Weights of a small contrastive image-text model.
Training: soap at rate 0.0012, batches of 128.
Data: trained on drawn human figures in many poses, 195000 training examples.
Rows from block 3 of the text encoder of a small contrastive image-text model, named by matrix and row number. Rows with one number belong to one neuron. Each number is 128 + 24 x the weight over its row's rms, rounded and kept within 0 to 255. All counts start at 0.
After each neuron's rows are labels from the 100 texts, of 14976, where the neuron reaches its largest size: "tokens" is the input token at the peak. Only what is clearly more common there than usual is listed. The data: drawn human figures in many poses. In brackets: how many of the 100, against the usual share in percent.
# gate: MLP gate (text_encoder.blocks.3.mlp.gate.weight, 672x256), inputs 156-207
# fc1: MLP up (text_encoder.blocks.3.mlp.fc1.weight, 672x256), inputs 156-207
# fc2: MLP down (text_encoder.blocks.3.mlp.fc2.weight, 256x672, transposed), outputs 156-207

gate.535 [130 141 114 165 126 135 196 142 146 127 117 117 129 122 111  78 102 126 119 134 102 122 138 123 115 116 110 151  93  53 111 106 117 126 169  95 157 150 123 152 138 117 122 149 141 157 134  90 132 124 131 135]
fc1.535 [115 157 164 138 133 122 137  63 120 129 165 110 123  96  89 119  98 115 138  97 179 130 116 160  71 125 106 115 125 179 112 130 143 121 129 105  62 142 135 101  96 106 140 108 123 107 100 120 115 156 155 144]
fc2.535 [142 107  91 127 142 146 118 168 112 125 136 101 134 181  92 102 124 137 142 137  94 104 115 143 175 172 103 138 119 127 105  88 133 131 121 111 140 140 181 128 114 114 116 168 188 122 103 138 129 152 102  81]
tokens: "squatting" (52 vs 0.5); "<end>" (36 vs 7.5); "kicking" (8 vs 0.5)

gate.142 [125 131 130 169 111 106 107 118 140 122 113 136 128 119 148 125 148 140 126 110 145 105 154 144 165  86 126 134 154 137 139 123 126 107 151  79 141 138 172 125 164 120 110 133 109 108 125 106 152  96 114 126]
fc1.142 [188 135 107 128 128  84 146 113 162 146 154 110 139 132 159 162 138  64 114 122 102 128 161 107 161 107 144  97 141 106 130 191 109 104 137 123 121 131 157  81 131 116 127 139 112 131 155 147 140 159 100 131]
fc2.142 [ 86 118 140 152 114 122  97 161 129 134 154  84 140 116 123 121  91 171 147 104 106 125 156 100 119 147  93  90 133 113 131 102  95 138 152 166 116 115 155 177  96 151 162 110 166 114  82  90 163 139 164 137]
tokens: "lying" (78 vs 0.5); "<end>" (22 vs 7.5)

gate.293 [ 81 171 144 136 126 106 135 151 174 106 124 161 120 122 135 139 127 151  89  53 148 179  83 112 137 140 111 160 114 107 124 128 149 143 120 131 148 109 149 149 146  89 116 105 160 136  99 149 157 106 146 135]
fc1.293 [ 59 136 111 125 127 124 184 134 135 118 131 123 121 110 127 108 107 161 121  94 140 172  87 103 141 161  65 141  99 105 115  98 117 130 134 130 110 136 164 124 157 136 154 111 145 145  98 104 121  88 143 126]
fc2.293 [135 148 122 126  57 110 120 113 107 133  81 147 158  94  99 166 142 127 126 102 112 108 121  91 175 112 148 105  86 113 105 144 133 157 112 117  99 147 135 155 150 103 142 123 106 111 133 117 157 140 131 120]
tokens: "<end>" (93 vs 7.5); "splits" (7 vs 0.5)

gate.138 [131 117 118 112 107 111 118 161 146 134 118 148 141 113 152 134 131  96  78 128 110 135 110  75 149 133 123 146 134 127 122 103 120 134 138  91 184  99 106 120 147 152 177 113 126 122 105 104 192 152 126 125]
fc1.138 [116 123 146 111 130  96 109 157 124 150 131 136 133 159 140 128 123  99 133 187 137 128 123 162 120 119 139  99 131 103 160 116 143 114 138 100 132 125 152  93  98 148 153  82 120 103 120 115 113 171 130  88]
fc2.138 [123 145 158 108  91 142 144 136 128  94 105 122 154 114 147 173 121 128 114 184  83 138  93 136 135  93 185 112 116  98 137 130 161  97 134 125 111 138 119 168 127 120  92 145 147 115 136 107  87 115 117 122]
tokens: "," (100 vs 7.5)

gate.456 [128 113 191 144 137 106 162 125 106 105 113  98 169 132 186 125 105 120 122 177  83 187 162 160 143 133 154 151 137 160 153 121 115 103 127 146 139 110 177 105 133 111 126 136 142 112  82 123 165 102 162 137]
fc1.456 [125 124 169 190 154 110 144 100 107 108  78 129 158 129 147 118 146  91 119 118 134 152 132 118 174 139 163 138 143 128 134 123 165 137 140 161 141 155 140 119 138 142 139 126 124 122  98  98 109 134 160 111]
fc2.456 [154 123 120 126 127  85 141  91 178 131 117 113 122 116  97 172 142  98 115 158 151  74 109 111 135 124 152  98 142 146 160 114 124 121 153 130 105 119 126 130 120 112 115 100 149 128 148 120 133 142 105 144]
tokens: "lying" (85 vs 0.5); "bowing" (15 vs 0.5)

gate.280 [132 127 121 159 116 109 166 140 134 129 141 109 144  98 104 137 110 128 120 128 152 140 112 172 107 132 147 145 154 124 140 131 119 169 101 126 156 158 123 136 123  72 108 178  97 119 159 157 123 163 130 127]
fc1.280 [148 127 151  99 115 106 112  99 142 139 108 107 140 161 155 158 169 138 174 147 146 134 104 146 156 159 148 128 108 151 150 133 106 127 106  89 131 125 177  53 144 106 122 114 123 112 128 110 152 126 138 110]
fc2.280 [117 161 131 162  93 142 146 104  87 116 162 140 138  82 149 146 131 105 131 140 142 134  93 155 118 131 129 164 120 169 187 143  97 114 138 107 143 124  99 151  73 124 103 154 133 147 159 138 107 128 150 128]
tokens: "lying" (39 vs 0.5); "bowing" (23 vs 0.5); "handstand" (12 vs 0.5); "kicking" (7 vs 0.5)

gate.425 [155 126 133  80 152 119 113 119 152 117 164 122 128 154 116 131 170 107 121 151 120 133 110  88  97 163 112 125 145 122 128 140 136  54 129 128 154 127 122 150 134 147 140 147 119 148 176 110 168 108  76  80]
fc1.425 [119 113 199  99 147 133 184 115 136 149 118  77 137 152 124 171 116 124  76 115 145 125 165 135 159 129 129 158 150 134 172 112 161  89 139 173 136 108 147 114 115  92 174 144 134 153 117 162 157 133 128 152]
fc2.425 [135 130  91  74 160 160 103 148 120 131  90 148 108 151 117  93 132 162 155 102 132 152 114 143 107 152  90  76 109 153 119  85 131 114 133 116 120 126 111 110 161 153  93 120 133 102 144 164  68 143 122 138]
tokens: "<end>" (100 vs 7.5)

gate.276 [143 152 150  85 142 148 119 131 106 136 131  92 102 134 107 113 131 101 137 143  89 174 144 153 153 131 102 141 125 135 118 121 123 118 183 116 111 115 163 181 100 125 134 146 114 165 105 113 129 136 129 116]
fc1.276 [ 95 155 159  80 135 110 109 138 129 126 102 110 163 120 138 182 155 116 119  70 156 168 111 130 117 131 164 147 118  95 123 134 142 135 118 133 109 148 131 138 123 137 161 167 112 124 130 105 142 115 146 146]
fc2.276 [ 97 129 136 112 112 153 144  94 161 124 141 164  63 163  87 133 122  92 103 181  81  97  93 140 149 121 130 117 149  93 134 138 129 134 155 129 152 102 170  97 147 101  89 121 124 143 163  77  99 158 142 136]
tokens: "walking" (92 vs 0.5); "running" (8 vs 0.5)

gate.45 [107 116 140 106 148 157 108 126 136 129 112 109 148 159 149 126 102 127 105 136 115 158  99 117  79 107 121 149 137 160 135 111 114 161 127 123  78  99 174 110  94 111 103 168 117 146 104  76 114 161 129 125]
fc1.45 [ 99 110 142 163 114 119 152 112 116  82 123 138 120 121  95 122 131 138 143 101 119  99 131 127 155 156 142 121 140  92 135 130 120 113 143 117 163 163 130 184 149 142 125 108 152 108 127 135 151 137 140 150]
fc2.45 [131 151 171 158  60 116 155  99  97  96 107 146 135  96 110 137 130 157 129 136  92 172 164 115 122 109 143 119 131 161 123 144 130  96 141 112 107 110  81 103 100 121 116 148 115 168  88 165 119  97 123 163]
tokens: "squatting" (59 vs 0.5); "<end>" (41 vs 7.5)

gate.416 [132 115 139 149 109 117 103 131 167 140 122 145 109 108 132 158 134 118 132 118 172 143 141 136 150  99 149 135 109 149 135 148 154 109 138  99 118 137 172 117 101 111 120 170 108 155 179 117 161 114 162 108]
fc1.416 [118 124 129 121 126 130  80 123 172 136  98 161  74 142 127 121 142  84 147 128 128 165 151 160 168  71 172 119  86 163 129 124 104  96 159  87 149 154 155  91 124 129 115 152  92 179 163 127 125 114 158  72]
fc2.416 [119 145 128  88 108 150 118 156  67 117 112 149  97 120 171 108 117 159 141 114 128  75  94 113 144 112 114 151 113 112 127 137 162 126  81 151 120  89 171 140 132 108 120 167 145 183 131 130 138 104 105  97]
tokens: "lying" (100 vs 0.5)

gate.301 [104 191 125 127 134  66 128 128 118 112  97 112 102  72 117 164 157 118 142 186 112  93 126 128 120 156 123 155 166 164 131 162 122 112 135 109  96 147 141 175 143 173 149 170 111 131 149 104 111 113 186 154]
fc1.301 [113 117 112 137 154 172 146 133 135 109 195 123 117 194 146 152 110 145 147  76 149 147 102 148  93  93 102 139  97 134 135 135 140 126 127 129 134 101 104  74 125 145  96  90 135 150 118 121 158 119 178 124]
fc2.301 [100 143 120 130 109 128  61 137 147 114 127  78 119 104  96 106 141 132 118 146 128 129 129 109 149 145 155 149 173 136 144 120 150 103 176 131 142 158 119 152 122 119 156 144 111 100 162 145 148 138 134 129]
tokens: "running" (42 vs 0.5); "walking" (39 vs 0.5)

gate.469 [100 113 103 110 153 148 124 105 143 115 172 101 174 111 134 150 112 116  81 150 151 137 153  91 143 119 134 112 135 112 153 172 111  98 129 127 139 108 156 122 150 120 109 140 105 148 104 113 151 139 118 148]
fc1.469 [142  73 122 130 132 163 114 126 165 138 153 100 174 110 135 150 144 111  96 136 146 153 149 133 151 103 119  96 123 140 131 116  95 156 119 154  89 184 147  73 149 161 132 140 151 152 120 130 120 107 113  91]
fc2.469 [152 157 181  94 125  84  98 175 117 125 122 138 153 128  98  98 139 139 141 127 106 164 114 126 126 142 141 137 109 123 129 132 118 156  81 102 188 111 139 148  89 124 103 119 120 140 139 129  94 140  94 127]
tokens: "," (60 vs 7.5); "<end>" (34 vs 7.5)

gate.528 [116  71 137 152 135 131 114  98 112 111  98 168 113 127 153  94 124 105 117 120 144 168 142 150 163 101 136 161  82 131 145 106 176  94 166 117  87 118 146 115 129 130  84 132 111 127 148 103 143 156 145 110]
fc1.528 [134 145  81 109 136  93 122 107 108 132 139 134 133 117  97 118  94 102 146 148 141 109 103 137 136 169 118 150 160 166 135 123 124 130 164  88 135 125 163 146 164 119  88 144 157  90 145 158 120 135  88  58]
fc2.528 [136 104 131 105 115 133 110 121  90 132 130  94  87  87 152 156 158 156 125 133 147 129 172 119 149 109 131 125 130 105 132 139 108 138 158 106  84  88 140 174 140 137 153 134 112  92  88 170 163 140 126 132]
tokens: "lying" (100 vs 0.5)

gate.547 [122 135 130 154 151 107  93  94 149 112 123 111 131 159 189 112 155 147 156 103 135 143 169  96 171 104 135 106 144 136 128 110  96  68 174 119 100  99 147 115 148 125 132 170 107 159 176 119 117 163 159 118]
fc1.547 [ 89 133 134 173 127 136 175 147 122 150 159 116 149  92 146 121  83 152 133  85 148 152 147 122 123 139 110 156 124 114 129 148 141 129  74 145 132 130 137 111  87 150 179 148 123 128  86 122 123 104  91 128]
fc2.547 [165 116 123 109 123  70 105 144 137 134 137 113 128 153 106 128 137 132 101 142 114 146  89 116 135 164  95  99 145 100 127 112  96 148 179  90 114  83 148 196 113 167 110 168  91 142 142 128 101 128 166 124]
tokens: "<end>" (43 vs 7.5); "jump" (11 vs 0.5); "lunging" (8 vs 0.5); "splits" (8 vs 0.5)

gate.615 [103 155 142 107 107 133 147 131 146 108  86 129 129 171 124 122 129 144 112 153 181 111 142 138 155 124 133 155 137 112 168 120 122 102 148 139 111  80 137 140  88  84 162 137 116 112 145 113 139 126 133 167]
fc1.615 [168 114 131 155 139 110 146 140 125 141 128 122 177 127 171 123 105 111 151 121 116 144 121 148 123 144 122 117 191 156 135  92 130 102 124 148 105 147 151 115 160 164  85 116 140 168 134 156 159 150 119 125]
fc2.615 [142 142 106 137 146 141 118 108 108  88 110 138 157 125 111 132 159 119 110 108 139  97 104 151 126 145  99  94 110 133  99 172 109 174 160 136 121 138 147 148 155 123  82 151 167  89 127 115 106 165 144 137]
tokens: "trousers" (35 vs 7.5); "<end>" (34 vs 7.5); "arms" (27 vs 0.9)

gate.112 [141 129 120 136 138 104 128 108 145 138  93 131 103 125 169 107 143 182 104  77 110 124 136 143 115 153 124 109  97 173 110 149 150 119 140 111 107 136  72 160 103 123 133 131  84 143 178 112 144 111  98 130]
fc1.112 [ 88 126  94 145 101 166 118 158 126  95 156 148 173 145 137 125 122 141 144 163 108  91 128 100 172 122 126 128 157  89 120 128 136 123 147 125 113 127 180 111 130 162 106 152 167 117 100 163 129 100 120 103]
fc2.112 [161  72 132 157 121 140 107  96 132 114 138  95  88  78 140 114 159 130 160 118 144 130 119 164 113 158 125 117 152 158 164 132 100 123 148 132  83 112  97 142 137 135  98 117 121 126 100 113 154 148 134 146]
tokens: "<end>" (100 vs 7.5)

gate.150 [ 97 112 112 137 152  97 131 209 126 131 152 114 123 131  84 118 151 168 162 130 126 114 134 113 140 145 136 152  99 167  99 152 173 114 159 153 134 160 108 178  98  74 152 166 100 172 133 171 133  82  82 114]
fc1.150 [136  83 140 190 150 146  98 118 109 103 138  91  84 145 110 128 125 105 175 110 135 122 140 101 142 146 102 136 106 121 129 111 136 158 116 142 165  96 121 119 101 117 144 140 161 183 103 103 111 142 112 130]
fc2.150 [138 102  90 109 156 128 145 106 190  80 112 139 140 144 124 146 122 122  82 144 144 162  92 110 117  77 136 149 114 135 146 138 161 116 139 102 130 147 138 111 151 147 124  93 109  91 148 163 116 147 123 114]
tokens: "trousers" (100 vs 7.5)

gate.175 [120 106  93 149 162  81  96 132 100  75  97 153 166 107 117  94 105 159 138 155 111 175  72 188 147  97 136 132 148 117 129 159 106 127 123 166 143 117 170 130 178 138 119 148 159 142 124  97 109 125 120 132]
fc1.175 [103 149  88 126 186 171 164 148 105 153 122 134 108 114 158 146 151 109  93 148 123  95 129 124 119 154 139 116 153 121 119 150 124 132 161 119 126 112 134 121 153 153 130 120 101 105  88 134  92  97 141 180]
fc2.175 [133 158 141 133  88 117 127 116 154 173 162  94 112 114 108 121 118 100 162 150 120 104 117 121 143 125 112  97 130 195 164 153 169 144 101 134 141 137 143 135 106  87 129 128 177 134 147 110 141  99 138  79]
tokens: "lying" (100 vs 0.5)

gate.49 [130  86 144 140  83 130 116 115 173  70 148 110 111 128 110 141  94 129 133 165 118 129 143 108 139 125 109 106 145 137 120 119 121 115 134 198 152 115 114 119 119 143 156 154 139 132 112 122 171 115 147 157]
fc1.49 [100 152 149 111 107 151 132 145 131 116 118  90 165 135 145  99 109 123 124 146 146 118 119 157 139 115  86 163 159 125 124 127 135 131 146 115 136 125 109 118 148  91  75  93 161 122 132 115 131 109 126 152]
fc2.49 [191  91 140 153 126 130 132 172 111 129 163 121 122  87  73 161 129  87 126 152 117 115 111 134 161  93 168 126 102 121 120  92 108 135  71 127 139 165 154  81 105  95 119 134 115 105 144 108 185 131 125 109]
tokens: "trousers" (89 vs 7.5)

gate.268 [102  98 104 131 157  80 140 115 159  55 126 130 129 119 121 120 116 129 137 143 125 117 152 155 139 116  97 137 148 111 149 146 122 133 160 137 135 111 117 150 138 145 159 112 136 159 152 116 113 199 132 104]
fc1.268 [122 164 152 115 117 101 114 186 139 191  93 128 148 141  90 135 116 129 138 157 128 121 149 155 153 135 131 118 166 129  97 157 154 132 147 155 123 149 154 102 106 124 118 125 129  76  99 108 129 130  93  93]
fc2.268 [124 132 142 105 152 156 165  94 130 131 130 162 162 154 154 136 148 133 152  96 117 164 111 148 150 127 137 167  70 117 119 113  89 121 141 145 135 125 145 134 143 115 156 154 145 196 118 136 121 121 185 161]
tokens: "trousers" (100 vs 7.5)

gate.255 [140 115 153  98 142 104 172 107  99 132 197 125 115 134 132 153 120 119 132 151 110 155 111 135 123 116 150 118 138 122  83 117 139 150 173  90 119 142 134 141 118 161 154 134 114 115  89 130 156 185 152 135]
fc1.255 [106 130 136 120 159 121 155 129 115 129 130 168 138 121 106  87 154 114 129 141 109 122 121 158 149 122 113 123  98 125 145 124 159  91 120 154 129 148 144 130  89  92 174 135 120  81 151 144 123 114 152 137]
fc2.255 [160 138 148 113 108 137 127 120 133 150 138  99 118 113 104 112 110 114 109 132 106 169 117 149 150 109 116 116  97 133  99 143 142 159 135 134 122 138 105 120 143 112  94 153 143 171 114 149 137 155 160 201]
tokens: "running" (89 vs 0.5); "sitting" (11 vs 0.5)

gate.465 [106 125 170 128 149 116 164 149 135 148 158 149 157 138 195 116 131 157 111 150 142 150  92 157 139 136  84 134 152 139 155 120 149 139 147 142 203  61 144 159 141 118 109 133 119 133 156 106 121 172 114 115]
fc1.465 [142 127  95 169 141 126 109 120 147 157 148  95 113 117 104 147 122 125 146 155 126  89 103 123 117 116 107 135 104 126 114 128 116 193 160 131 124 130 115  82 106 129 127 142 144 112 133 120 167 150 102  81]
fc2.465 [126 142 125 134 152 120 142  95 143 124  86 148 127 176 120 146 123 105  81  64 125 151  96 123 136 116  92  90 137 110 133  95 128 166 126  91 120 123  85 140 129 111 124 104  67 150  94 150 116 122 148 121]
tokens: "running" (100 vs 0.5)

gate.151 [113 141 110 130 127  92 167 112 123 113 144 132 113 122 135 127 129 122 107 132 140 110 135 126 100 141 129 176 135  96 125 125 119 104 158 114 117  83 161 178 177 121 149 109 135 174  57 150 152 140 170 100]
fc1.151 [116 136 133 146 125 132 164 121 136 169 124 140 144 101 155 127 141 127 147 141 157 147 150 123 102 161 118  85 140 108 125 138 132 148 117 156 118 192  98  88 154  98 107 127 127 152 150 143 137 106 123 132]
fc2.151 [145 114  96 122 112 140 112 111  99 116 150 158  96 149 132 127 126  99 134 174  80 142 162 128  93 121 125 146  98 157 103 141 118 125 129 116 194 114 140  96 146 144 144  98  98 145 149 154 130 146 114 152]
tokens: "<end>" (52 vs 7.5); "sitting" (40 vs 0.5); "squatting" (7 vs 0.5)

gate.304 [137 191 113 112 112 105 157 145 137 100 134 104 121 112 163 109 158  90 119 138  95 136 148 144 127 121 149 158 128  74 134  95 130 111 137 134 122  73 169 157 109 136 104 120  70 190 121 126 109 147 144 110]
fc1.304 [ 73 104 134 163 104 106 142 143 154 106 138 163 138 106 142 175 133 115 146 126 116 101 161 112 112 167 129 163 132 161 153 107 107 106 173 150 158 117 125 135 136 119 155 111 132 154 133 130 165 142  83 120]
fc2.304 [114  98 122 148 125 102 125  99 142 124 104  85 112 106 137 156 158 146 117  94  99 136 130 126 131  93 128 124 113 128 106 175 133  95 140 119 114 143 111 154  77 153 118 154 129 117 124  92 133 142 148 138]
tokens: "walking" (99 vs 0.5)

gate.580 [ 81 135 144 133 124 101  80 136 116 142  88 173 163 134 151 135 138 119 147 152 114  98 129 118 111 117 104 132 160 123  67 125 117  98 150 128 128 115 147 119  72 107 127 172 177 110 106 154  88 114 112 141]
fc1.580 [190 118 153 105 122 110 107 110 170 149 120 128  93  95 165 149 114 132 101 108  95 109 125  76 102 171 126 128 149  95 187 119  94 140 162 181 124 167  88 133 164  86 119 103 110 152 146 128 158 143 128 116]
fc2.580 [141 116  75 147 122 148 149 137 127 145 156 112 129 139  88 105 134 118 130 132 143 124 136 119 132 107 130 148 116 144 109 133 148 118 151 113 145 141 148 107 135 148 145 162 141 119  66 152  90 113 131 153]
tokens: "squatting" (35 vs 0.5); "<end>" (26 vs 7.5); "splits" (19 vs 0.5); "lunging" (13 vs 0.5)

gate.206 [ 89 124 150 128 100 134 128 144 105 141 113  94 141 130 126  62 126 116 120 150  94 104 107 121 125 123 162 143 148 166 100 112 172  74 121 111 156 128 115 190  89 126 137 136 133 147 149 115 133  62 108 147]
fc1.206 [108 129 113 112 136  97 120 128 115 174 163 113  99 154 112 106 147 128 103 108 160  94 139 169 113 110 143 118 101 104 105 115 105 104 108 160 109 129 138 114 120 102 152  96 187 129 114 112 119 119 142 111]
fc2.206 [101 122 104  94 121  92  71 154 137  81 132  93 144 149 162 120 111 141 132 127 117 150 124 143 138 167 124 138 119 100  96 104 136 144 137 107 114 135  93 147 161 155 123 108  96 110  95 132 142 131 119 123]
tokens: "," (77 vs 7.5)

gate.539 [130 120 167 133 134 173 100 131 160 146 141 124 116 110 127 142 125  84 154 152 130 122 166  69 148 114  95 184 107 127 135 154  94 119 112 101 113 168  88 164 130  97 114 102 121 119 110  98 160 116 140 144]
fc1.539 [176 105 139 133 159 152 125 101 118  92 146 100 163 128 117 132 140 129 155 106 157  91 133  92 123  84 112 153 154 124 161 100 111 117 107 140 105 114 130 143 116 143 112 119 176  96  93 148 118 128 157 122]
fc2.539 [119 141  81 133 110 115 147 107 145 105  85 153 124 120 167 124 145 110  99 129 123 124 155 141  84 127 100 106 137 149 111 129 143 145  99 101 118  96 126 111 110 169 159 141 136 178 144 145  92 113 121 164]
tokens: "waving" (54 vs 0.4); "<end>" (46 vs 7.5)

gate.442 [159 142 128 117 129 137 145 126 131 126 124 144 143  99 128 101 131 126 145 105 123  98 169 160 136 123 144 175 188 120 130 111 128 122  70 149 110 123 119 146 121 126 166 117 167 126 106 126 123 165 131 167]
fc1.442 [123 146  92 134 168 127 120  89 147 129 103 133 123  87 138 114 148 141 125 145 145 121 157 101 124 119 139 109 167 183  91 129  98 154 107  97 122 114 103 133 112 122 134 107 113 138 143 102 125  89 144 139]
fc2.442 [117 131 141  98 108 103 141  98 156  92 125 102 128 101 159 168 129 159 117 120 140 115 143 144 142 192  83  99 133  69 148  98 104 145 109 169 136 117 170 198 134 127 116 130 129 122 107 135 115 150  84 117]
tokens: "waving" (53 vs 0.4); "," (30 vs 7.5); "standing" (17 vs 0.5)

gate.292 [150 140 135 119 167 155 149 111 170 114 119 117 119 123 115 111 128  90 110 132 142 145 111 168 126 113 149  97 111 113 132 133  93 133 141 109 117 142 176 193 112 111 126 133 136 157  80 113 129 137  80 115]
fc1.292 [110 161 123  66 111  88 167 137 156 136 123  99 148 137 141 110 145 109 130 127 120 104 137 155 153  93 153 100 113 185 105 137  95 119 166 117 121 108 129 177 148 112  98  82 139  96  97 119 120 120 108 192]
fc2.292 [131 106 149 171 133 152  91 148 116 141 135 138 122 155 109 120 141 122 167  66 125  90 149 108 115 135 126 100  85 101 117 140 131 128 113 140 110 123 100  77 154 124 109 113 146 169 155 129 110 143 158  80]
tokens: "<end>" (92 vs 7.5); "star" (8 vs 0.5)

gate.667 [102 147 183  78 140 138 120 135 131 140 126 125 116 134 153 130 148  84 139 169 114 130 139 150 100 102 112 108 152 145 115  90 143 130 144 138 153 144 133 120 134 124  91 182 121 151 132 102 131 139 145 168]
fc1.667 [166 168 135 107 170 160 134  97 140 192 114 142 128 137 151 111 109 122 132 153 162 160 123 130 152 119 119 171 150  95 189  78 105  81 133  98 120 162 147 122 129 158 144 172 121 145 128 109 117 129 113 170]
fc2.667 [136 108 159  83 135 100 119 168 135 139 131 104 139 123 167 115 142 112 162 138 166 118 126 105 124 120 138  63  98 132  93 149 124 168 166 157 169 115 125 117 112 140 111  96 160  97 136 116 177 112 162 121]
tokens: "squatting" (56 vs 0.5); "<end>" (36 vs 7.5); "kicking" (8 vs 0.5)

gate.545 [158 112 150 104 155 165 105 168  93 104 119 112 137 136 159  81 114 161  97 120  99 120 142 154 133 114 140 156 143 140 154 101 110 122 103 106 137  50 139 145 142 117 144  83 139 160 147 145 132 118 112 157]
fc1.545 [ 78 120 118 128 125 126 148 132 148 143 183 120 119 151 163 182 112 140 112 115 136 118  91 128 123 116 126 164 134 140 119  91 145 144 190 137 148 117 160 171 136 141 152 123 130  97 151 138 150 158 139 139]
fc2.545 [155 136 104 125  99  85  98 116 164 104 108 125  96 123  85 107 159 153 114 126  82 133 132 118 102 121 107  90 146 108 113 138  86 118 158 127 138  94  95 120 139 168 128 140 104 110  99 127 120 121 129 118]
tokens: "walking" (94 vs 0.5)

gate.282 [128 124 171 103 139 111  87 148 135 109 123 109 140 135 111 162 130 141 106 114 152 122 162  80 108 103 122 158 131 136  96 125 117 108 143 114 132 119 105 155  93 123 122 129 109 138 141 158 150 118 128 133]
fc1.282 [135 108 116 123  70 141 138 147  98 123 131 145 123 121 118 100 157 106 137 110 152  93 153 112 147 144 124 127 110 121 145 132 147  84 112 104 153  76 103 170 103 122 147 104 160 145 159 101 150  59 110  99]
fc2.282 [138 121 112 121 123 131 148 119 162 137 102  83 183 142 152 123 115 160 155 110 130 116 124 135 113 130 132 157 101 166 198 150  74 100 107 158  87 158  97 133 138 170 140 125 176 113 124 101 123 117 139 118]
tokens: "," (54 vs 7.5); "on" (21 vs 0.5); "<end>" (19 vs 7.5)

gate.507 [131 127 113 154 145  87 103 115 119 108 127 139 168 127 160 178  73  88 111 149 138 126 141  95 120 157 120 133 123 114 125 144 101 113 145 144 173  88 148 194 123 131 129 127 136 166 124  89 152 115  86 139]
fc1.507 [158 105 150 124 112 115 125 110 139 117  90 119 140 189  94 143 111 122 163 114 108 118 152 133 110 129  86 108 121 102 135  96 162 128 144 128 125 107 124  67 137 124 133 105 123 103 119 129 119 116  83 140]
fc2.507 [154 135 116 114 133 136 160 122 108 150  96 129 138 133 166  73 170 161 160 111 114  92 139 129 136  93 139 120 116 150 112 152 124 146  76 167 167 148 106 110 124  95 114 174 140  99 167 161 149 128 152  97]
tokens: "walking" (100 vs 0.5)

gate.4 [ 91 107 147 114 103 136 150 129 115 121 100 183  94 104 130 112 137 118 132  91 122 111 157 129 156 151 119 122 134 130 116  99 133  78 132 130 110 139 170 156 113 132  84 150  94 109 128 123 161 107 112 151]
fc1.4 [ 99 103 148 100 115 154 163 131 145 120  86 146 134 134 116 134 128 118 131 162 164 107 191 105 119 145  88 112 125 111 104 125 149  90 118 137  92 117 167 125 112 176 116 108 146 144 116 135 150 113  91 153]
fc2.4 [ 96 135 131 108 158 154 166 119  78 135 123  90 110 143 157  84 156 112 147 126 126 104 104 119 150 108 142 105 101 128  82 131 155 136 131 128 102 107 139 111 149 152 134 179 187 134 137 103 132 161 136 113]
tokens: "waving" (48 vs 0.4); "out" (19 vs 0.5); "standing" (17 vs 0.5); "<end>" (16 vs 7.5)

gate.385 [123  71 140 113 117 101 120 122 125 123 102 124 146 145 171 132 152 135 122 146 132 109 118 129 144 194 107 170 163 127 122 116 147 136 140 128 140 126 117 139 132 111 142 128  99 184 110 136 176 151  97 137]
fc1.385 [163 135 157 126 118 103 121 102 133 135 123 110 125 130 155 143 122 166 180 124 122 144 150 115  86 158 102 128 144 105 128 126 119 168 150 152 142 105 126 135  88 133 144 172 109 158 116 167  71 146 102  97]
fc2.385 [ 59 137 126 138 102 205 122  98 113  83 138 126 109 103 132 161 123 136 124 181 132 145 152 133 146  99 161 116 152 160 123 128 108 115 119 108 167 109 110 122 120 134 138 102 142 101 102 115 120 137 108 162]
tokens: "<end>" (100 vs 7.5)

gate.596 [127 100 132 152 124 147 109  97 143 139 145  72 133  91 142 163 143 128 114 149 104 125 159 122 117 151 140 127 108  96 135 130 167  92  94 117 113 104 132 131 159 151 154 139 149 158 179 167 150 156 123 147]
fc1.596 [124 169 120 146 129 120 140 158 109 133  82 147  76 137 155 106 147 156 116 146 154 114 122 170 120 115  81 135 143 158 147 137 132 130 125 134 110  98 114 137 119 119 130 108 110 119 121 114 126  79 120 156]
fc2.596 [109 142 129 114 112 159 185 163 151 120 141 104 155 140 152 117 133 167  99 119 124 138  93 121 121  78 142 136 105 181 147 134 134 150 137 130 159  87 128 129  85 112 171 119 127 122 182  96 124 143 136 140]
tokens: "," (47 vs 7.5); "<end>" (39 vs 7.5); "hips" (10 vs 0.5)

gate.183 [121 108 140 101 164 114 111 120 182 128 157 155 149 155 124 120 155  78 110 147 137  77 156 116 137 107 103 107 127  97 173 127  94 139  99 108 134 127 171 150 168 146 182 161 105  99 122 113  96  92 122 126]
fc1.183 [156 112 157 123 145 137 167 154  95 156  97 124 106  95 152 129 104 152 129 138 150 107 108 117 147 111 167 141 167  95 124 113 111 128 168 147 139 128 123 188 136  95 141 138  78 118 172 105 116 120 122 115]
fc2.183 [ 99 120 145 139 139 129 112 145 120 119 120 157 150 117 138 148 119 108 113 138 152 156 132 108 102 145 149 128 106 146 120 129 142 109 110 160 107 119 104 129 125 149 113 102 149 109 170 158 151 137 125 188]
tokens: "trousers" (100 vs 7.5)

gate.318 [148 155 141 131 124 152 122 126 113 147 179  99 109 124 130 141  95 151 113 136 145 146 113 159  87 145  97 136 169 126 126 125 139 117 138 159 127 152 132 166 109 114 179 155 125 134 152 140 124 146 143 127]
fc1.318 [144 190 129 122 109  98 139 119 150 131 110 128 140 127 117 122 164 130 186 153 104 157 161 151 127  96 101 114 128 125  93  97  93 151 101 140 137 130 167 105 149 125  88 162 139 128 119 101 141 123 108 158]
fc2.318 [154 152 135 150 124 119 139  86 119 115 113 142 118 164 124 151  99 101  90  88 141 112 119 129 107 151 131 115 128 114 168 131 160 138 127 116 140  96 129 116 102 113 166 123 102 122 164 167 117 151 129  94]
tokens: "running" (37 vs 0.5); "jump" (31 vs 0.5); "<end>" (20 vs 7.5); "squatting" (12 vs 0.5)